From a checkpoint of a small image captioner.
Training: soap at rate 0.0026, batches of 64.
Data: trained on rendered solids tumbling over patterned floors, 97500 training examples, 3.6 epochs.
Rows from block 5 of the image encoder of a small image captioner, named by matrix and row number. Rows with one number within an expert belong to one neuron, the router's apart. Each number is 200 + 30 x the weight over its row's rms, rounded and kept within 0 to 999. All counts start at 0.
Before each expert's rows are labels from the 100 images, of 14976, where the router gives the expert most weight on average: "responds to" is what is common among them. Only what is clearly more common there than usual is listed. The data: rendered solids tumbling over patterned floors.
# router: slot weights (encoder.blocks.5.mlp.router.weight, 8x192, trained with AdamW), inputs 96-191
# gate: expert gate (encoder.blocks.5.mlp.gate, 4x192x192), inputs 96-191
# up: expert up (encoder.blocks.5.mlp.up, 4x192x192), inputs 96-191
# down: expert down (encoder.blocks.5.mlp.down, 4x192x192, transposed), outputs 96-191

# expert 1
responds to: count: one; its colour: white
router.2,238,194,185,239,177,182,175,225,229,196,195,239,154,242,202,188,248,229,209,192,200,201,223,156,244,191,233,227,188,179,150,182,177,156,236,187,178,166,223,204,171,249,213,218,160,208,217,157,228,162,223,193,236,231,169,246,210,199,233,253,190,236,250,203,231,160,205,232,218,247,219,241,226,201,145,224,188,133,185,174,210,221,227,189,190,215,251,201,258,223,207,144,167,237,213,195
router.3,190,177,259,257,203,187,229,151,223,246,196,246,177,208,171,171,219,213,159,175,172,198,167,203,170,207,204,224,175,193,207,205,162,169,251,206,235,166,228,188,202,241,234,160,195,238,188,200,218,202,216,186,178,217,186,177,199,181,250,252,234,228,219,164,202,203,223,250,207,205,224,229,201,214,196,178,224,192,133,191,135,199,214,185,209,156,227,233,207,245,177,214,164,220,215,219
gate.1,126,203,161,222,181,250,207,204,207,182,215,219,160,201,219,253,209,238,205,199,202,274,196,207,195,199,237,185,184,236,194,224,194,197,201,179,160,144,208,169,183,221,245,192,192,157,175,156,199,172,200,153,205,220,214,180,199,181,200,223,239,211,213,157,222,185,192,176,227,157,137,210,209,229,189,190,202,179,183,180,145,179,180,223,207,245,216,219,190,139,230,209,166,217,207,215
up.1,256,247,174,226,255,207,265,216,207,197,213,230,201,193,234,239,210,192,237,209,152,184,141,206,203,225,200,197,191,186,220,175,199,204,186,191,194,191,201,196,204,187,208,194,181,296,190,177,210,188,203,248,163,172,214,149,217,227,230,198,174,144,152,210,193,159,207,175,213,221,178,139,220,210,158,248,254,161,178,218,177,233,166,260,199,190,208,216,216,219,189,157,209,224,190,204
down.1,169,182,206,187,239,191,218,240,192,206,236,205,167,205,183,269,176,169,184,191,175,179,175,203,220,185,234,230,221,253,225,233,229,150,219,211,147,212,182,201,180,167,201,148,255,243,200,221,134,145,221,270,219,195,186,131,218,214,257,201,212,141,162,174,174,173,185,189,232,202,208,156,221,223,151,205,221,204,124,173,228,178,171,222,224,179,186,191,184,210,186,175,207,240,217,227
gate.2,204,167,168,147,179,198,158,165,256,155,239,187,230,201,207,245,182,126,153,190,145,192,220,141,222,189,242,249,187,169,241,224,191,220,199,206,164,204,184,182,222,218,203,182,239,189,185,192,238,239,228,215,183,217,193,222,215,196,197,197,170,231,243,225,209,218,229,182,219,198,164,223,192,210,189,242,169,174,139,188,209,200,188,206,175,234,221,163,245,184,204,250,151,236,204,184
up.2,186,206,217,241,227,226,250,222,172,224,172,213,175,173,203,145,203,249,248,202,240,184,196,257,166,180,152,155,211,217,162,162,210,199,208,181,216,194,222,222,191,196,201,234,171,213,229,219,180,179,167,176,204,177,214,176,188,211,212,228,246,170,163,176,213,163,180,234,183,183,234,208,217,190,183,169,212,233,273,215,211,176,215,185,199,197,183,231,145,209,188,182,246,161,174,210
down.2,212,195,210,149,201,223,201,152,210,171,239,230,219,227,178,190,216,133,186,199,125,198,197,148,282,181,212,235,188,240,187,132,206,205,223,182,201,158,162,194,160,193,213,230,219,229,267,170,224,241,213,220,191,182,221,192,218,193,207,216,157,209,196,230,224,185,271,155,148,217,193,298,168,178,207,197,207,178,171,201,209,172,205,214,199,192,150,214,213,174,196,168,197,182,158,201

# expert 2
responds to: pink object; its colour: pink; count: four; purple object
router.4,238,201,195,159,185,239,133,164,205,230,241,188,153,151,228,141,214,152,206,227,237,162,217,174,221,178,198,172,193,185,209,211,176,139,222,138,215,175,214,236,163,217,178,162,187,205,219,177,223,213,181,207,157,178,247,213,212,174,209,252,212,172,152,170,163,172,197,189,245,196,196,208,171,241,215,190,221,131,218,218,170,177,181,197,185,200,207,213,215,180,154,175,186,215,167,233
router.5,198,196,204,140,208,192,208,152,216,194,259,196,165,162,154,165,233,169,205,221,207,213,203,183,214,180,187,200,209,222,190,198,220,188,185,187,238,222,246,242,209,251,199,197,196,191,196,189,181,225,197,189,146,150,185,243,232,209,171,210,216,219,147,175,186,173,199,175,226,170,204,138,192,198,215,204,219,141,237,164,193,201,237,238,190,191,160,195,201,179,152,170,176,258,220,236
gate.1,144,237,184,158,178,232,187,207,254,220,172,166,164,216,169,172,196,200,253,271,158,182,211,256,227,157,183,170,161,205,214,183,265,269,170,231,196,208,230,166,204,197,196,183,221,212,282,196,210,232,193,218,192,204,222,249,204,185,225,183,203,232,178,219,177,216,222,192,191,195,185,196,171,180,141,222,194,199,227,218,167,156,187,185,175,219,175,172,144,195,240,140,151,160,209,186
up.1,157,270,175,157,164,220,194,223,265,224,188,175,203,225,196,170,207,190,220,269,165,184,214,275,225,149,195,196,191,196,233,182,262,259,158,228,198,219,209,173,173,202,174,164,250,200,228,173,215,223,177,229,177,185,222,248,221,191,209,167,188,217,180,215,172,216,211,147,238,223,158,177,171,185,184,224,207,194,211,217,189,150,219,187,155,222,159,170,143,209,227,147,170,174,233,177
down.1,194,228,247,200,185,210,227,179,220,236,167,196,217,176,188,154,257,226,191,221,201,218,149,143,219,175,195,231,211,196,172,190,198,175,196,223,213,207,222,231,231,249,182,234,226,158,200,176,197,225,170,192,241,160,193,161,168,204,216,202,180,225,152,194,156,197,192,202,179,214,252,203,201,200,176,179,148,225,171,213,257,235,191,180,178,160,216,224,250,166,182,205,263,194,260,178
gate.2,215,142,210,196,164,186,230,213,138,164,186,252,223,214,193,207,214,167,217,232,162,173,220,277,224,236,178,159,191,221,214,149,223,286,222,260,205,221,141,137,182,191,177,230,211,226,219,198,201,165,235,212,192,238,209,263,283,185,173,190,197,185,210,188,229,182,155,142,210,224,245,196,163,138,205,202,197,225,227,252,163,203,172,226,229,184,201,205,209,145,236,161,190,178,217,177
up.2,155,180,227,215,197,253,248,213,223,233,131,160,209,207,223,212,212,206,214,211,204,155,234,171,209,231,214,258,177,217,163,195,181,224,225,239,146,205,201,222,175,167,249,216,159,204,174,264,156,199,190,167,188,268,261,179,241,197,199,190,218,195,160,215,191,168,194,204,252,210,190,167,158,203,196,189,184,220,219,199,204,237,187,200,184,194,184,236,169,199,194,208,210,159,160,232
down.2,171,220,205,221,118,185,219,255,187,189,222,189,217,185,260,227,224,202,248,168,228,144,204,181,211,218,221,148,199,167,211,241,228,177,250,222,151,220,221,217,187,238,224,159,143,166,201,213,212,129,264,246,170,221,210,190,190,196,208,200,184,204,203,197,166,190,187,169,183,259,226,227,185,220,172,170,217,204,209,203,223,159,211,179,216,109,197,221,242,184,207,166,183,239,200,198

# expert 0
responds to: blue object; green object; teal object; its colour: blue
router.0,220,236,200,189,211,213,195,220,167,242,191,199,198,200,242,231,146,250,199,172,141,255,247,183,273,230,166,209,176,263,251,157,210,239,238,197,221,196,174,191,210,193,237,223,232,212,189,212,201,154,203,133,230,204,207,203,218,163,149,228,198,199,233,214,252,159,258,241,195,270,215,230,213,177,220,191,204,197,208,174,172,187,180,132,233,233,197,153,170,223,218,219,234,195,167,210
router.1,230,191,162,185,174,178,196,180,215,228,193,238,219,230,181,215,191,205,243,198,148,267,235,193,215,189,266,144,156,243,179,206,195,235,174,169,183,191,178,245,200,174,234,196,144,215,182,210,185,222,182,157,227,191,223,207,187,215,215,175,216,219,208,220,206,143,211,201,152,269,194,178,265,183,199,167,199,191,201,258,247,193,204,197,216,211,237,147,244,229,161,206,193,205,155,188
gate.1,167,196,184,216,210,258,181,191,197,202,209,164,171,150,191,196,207,172,167,253,200,208,192,160,181,174,179,226,208,222,220,173,186,212,226,210,222,217,220,160,193,244,167,199,228,189,134,184,227,204,182,217,172,193,185,218,185,161,206,171,230,134,195,203,177,198,212,281,185,165,200,123,225,192,174,186,243,177,205,229,164,157,203,214,230,168,194,287,202,230,213,151,219,187,218,209
up.1,289,164,162,219,217,196,206,211,214,245,197,212,236,250,230,194,232,182,182,171,207,203,192,242,198,167,184,226,229,206,224,170,222,234,227,194,223,182,148,182,263,209,210,188,165,161,201,197,172,197,146,242,223,233,159,204,186,248,237,222,184,192,227,219,224,128,240,233,178,232,205,255,231,247,165,201,171,225,214,253,229,219,219,200,210,219,210,208,185,188,193,185,219,191,164,228
down.1,219,190,198,189,252,146,211,170,198,187,223,183,230,188,213,238,214,237,177,228,194,162,133,198,215,202,188,164,237,151,217,154,236,192,241,243,209,198,184,194,248,241,177,222,223,138,179,190,183,221,217,194,140,187,260,235,192,291,206,224,228,212,215,235,237,205,207,172,184,218,178,213,236,244,267,214,206,226,202,200,179,177,209,190,169,249,210,165,157,153,214,245,217,184,196,177
gate.2,218,173,242,131,208,206,211,212,206,160,234,220,216,189,190,128,196,208,167,201,189,183,176,221,202,193,237,169,241,212,190,210,153,208,172,224,243,194,247,169,199,222,193,196,227,195,238,147,169,181,226,177,211,193,219,205,204,237,197,171,207,169,204,204,212,184,224,156,202,162,176,178,183,193,228,167,215,240,182,211,157,213,206,195,171,213,195,238,208,195,176,274,169,286,192,181
up.2,227,188,164,243,223,147,223,217,248,242,214,239,189,212,206,240,198,148,187,225,195,184,195,177,244,217,202,190,225,192,166,233,252,266,186,209,130,211,203,126,195,208,234,175,169,228,187,221,184,186,215,226,182,195,165,219,154,143,189,134,198,199,224,209,193,183,228,199,241,204,230,248,201,218,219,219,155,192,180,220,264,178,215,201,179,228,172,221,192,239,177,211,182,130,220,211
down.2,126,193,188,211,207,212,168,229,173,159,184,218,210,212,204,217,237,262,204,186,211,191,246,201,161,179,184,184,224,212,145,230,170,190,163,211,221,248,234,183,223,223,139,215,176,230,199,171,207,203,150,234,210,132,166,185,207,189,194,229,180,132,245,204,198,133,223,209,183,265,270,228,194,176,172,197,216,203,208,191,182,133,200,251,218,211,166,255,185,164,221,240,156,249,188,213

# expert 3
responds to: orange object; red object; count: four; brown object
router.6,194,206,176,192,213,229,205,156,210,164,196,208,172,186,146,181,191,195,223,197,225,200,182,210,208,225,185,191,248,204,207,212,184,187,205,241,148,243,199,173,193,121,231,202,226,161,204,200,220,205,208,206,174,186,202,179,199,222,136,187,143,153,243,211,160,229,206,181,202,169,131,207,147,195,259,179,183,224,227,181,190,150,182,185,210,214,150,193,248,186,195,194,236,241,235,183
router.7,187,206,183,251,205,224,185,173,189,196,156,196,157,216,148,231,182,239,173,218,191,174,168,199,191,214,179,210,262,141,227,208,157,230,241,260,239,262,154,199,185,144,150,239,177,187,186,237,184,231,218,239,160,175,163,130,230,219,201,216,158,181,267,175,237,226,228,194,209,173,141,182,132,141,182,200,127,212,172,167,154,182,208,169,219,195,178,206,223,209,197,206,251,155,221,160
gate.1,205,210,268,159,264,197,203,213,236,223,183,164,205,230,201,185,178,178,166,250,220,219,134,243,182,232,158,178,221,175,199,177,195,169,173,231,211,150,233,223,213,196,201,171,224,211,162,241,162,171,236,197,173,205,213,171,230,163,168,221,148,235,220,204,165,187,212,204,269,208,197,229,207,196,186,117,202,168,158,211,229,231,254,195,261,176,167,193,200,186,198,195,185,223,235,209
up.1,158,167,178,198,189,170,237,235,238,241,230,210,259,165,192,237,163,261,178,172,227,249,192,172,190,192,186,155,203,212,255,183,195,200,183,216,216,193,290,194,181,213,176,99,190,206,191,151,185,209,180,214,260,210,201,176,117,208,218,160,208,232,221,175,202,187,201,214,195,163,197,252,240,235,208,167,215,186,219,218,192,218,229,253,224,195,109,212,186,187,195,232,214,200,151,179
down.1,178,185,219,214,164,226,215,213,265,244,188,159,159,210,142,184,231,165,148,225,172,182,186,144,221,200,222,189,170,215,207,238,186,176,197,183,192,186,225,181,210,225,172,201,186,201,156,210,212,163,228,175,184,214,201,177,188,250,161,192,183,235,237,136,263,190,210,174,203,232,225,209,198,133,211,211,207,159,177,199,224,189,215,190,236,171,235,185,138,176,165,188,252,155,220,174
gate.2,256,197,147,189,178,174,186,239,196,194,169,192,239,172,218,182,161,204,202,247,164,220,182,216,218,222,149,259,191,252,187,257,194,165,171,185,236,178,204,211,162,202,191,267,208,232,152,220,178,213,188,164,195,190,193,169,193,248,256,194,190,187,144,199,229,150,197,222,185,146,200,196,206,139,244,206,199,228,176,204,229,172,139,160,209,246,211,204,236,169,217,185,203,233,193,159
up.2,188,201,277,236,225,225,200,179,217,209,227,217,172,182,195,193,245,193,209,136,177,186,228,211,210,205,240,156,193,164,216,136,173,243,202,211,161,189,209,228,231,207,222,186,200,185,222,173,210,178,206,210,232,208,185,249,224,133,143,220,202,196,291,153,197,251,165,184,183,221,208,209,207,239,151,173,227,139,219,180,169,249,218,236,181,161,217,201,180,217,190,228,192,163,218,212
down.2,187,153,180,177,162,217,185,202,144,246,224,196,208,199,220,211,187,208,179,192,216,215,185,178,183,219,173,191,219,271,190,179,160,182,176,183,176,235,216,246,164,225,206,213,153,226,177,157,224,168,205,179,178,189,218,171,169,185,236,271,207,208,222,203,188,222,131,142,226,177,158,163,178,157,194,182,225,216,210,197,197,160,196,189,169,194,185,251,143,204,175,212,210,205,193,152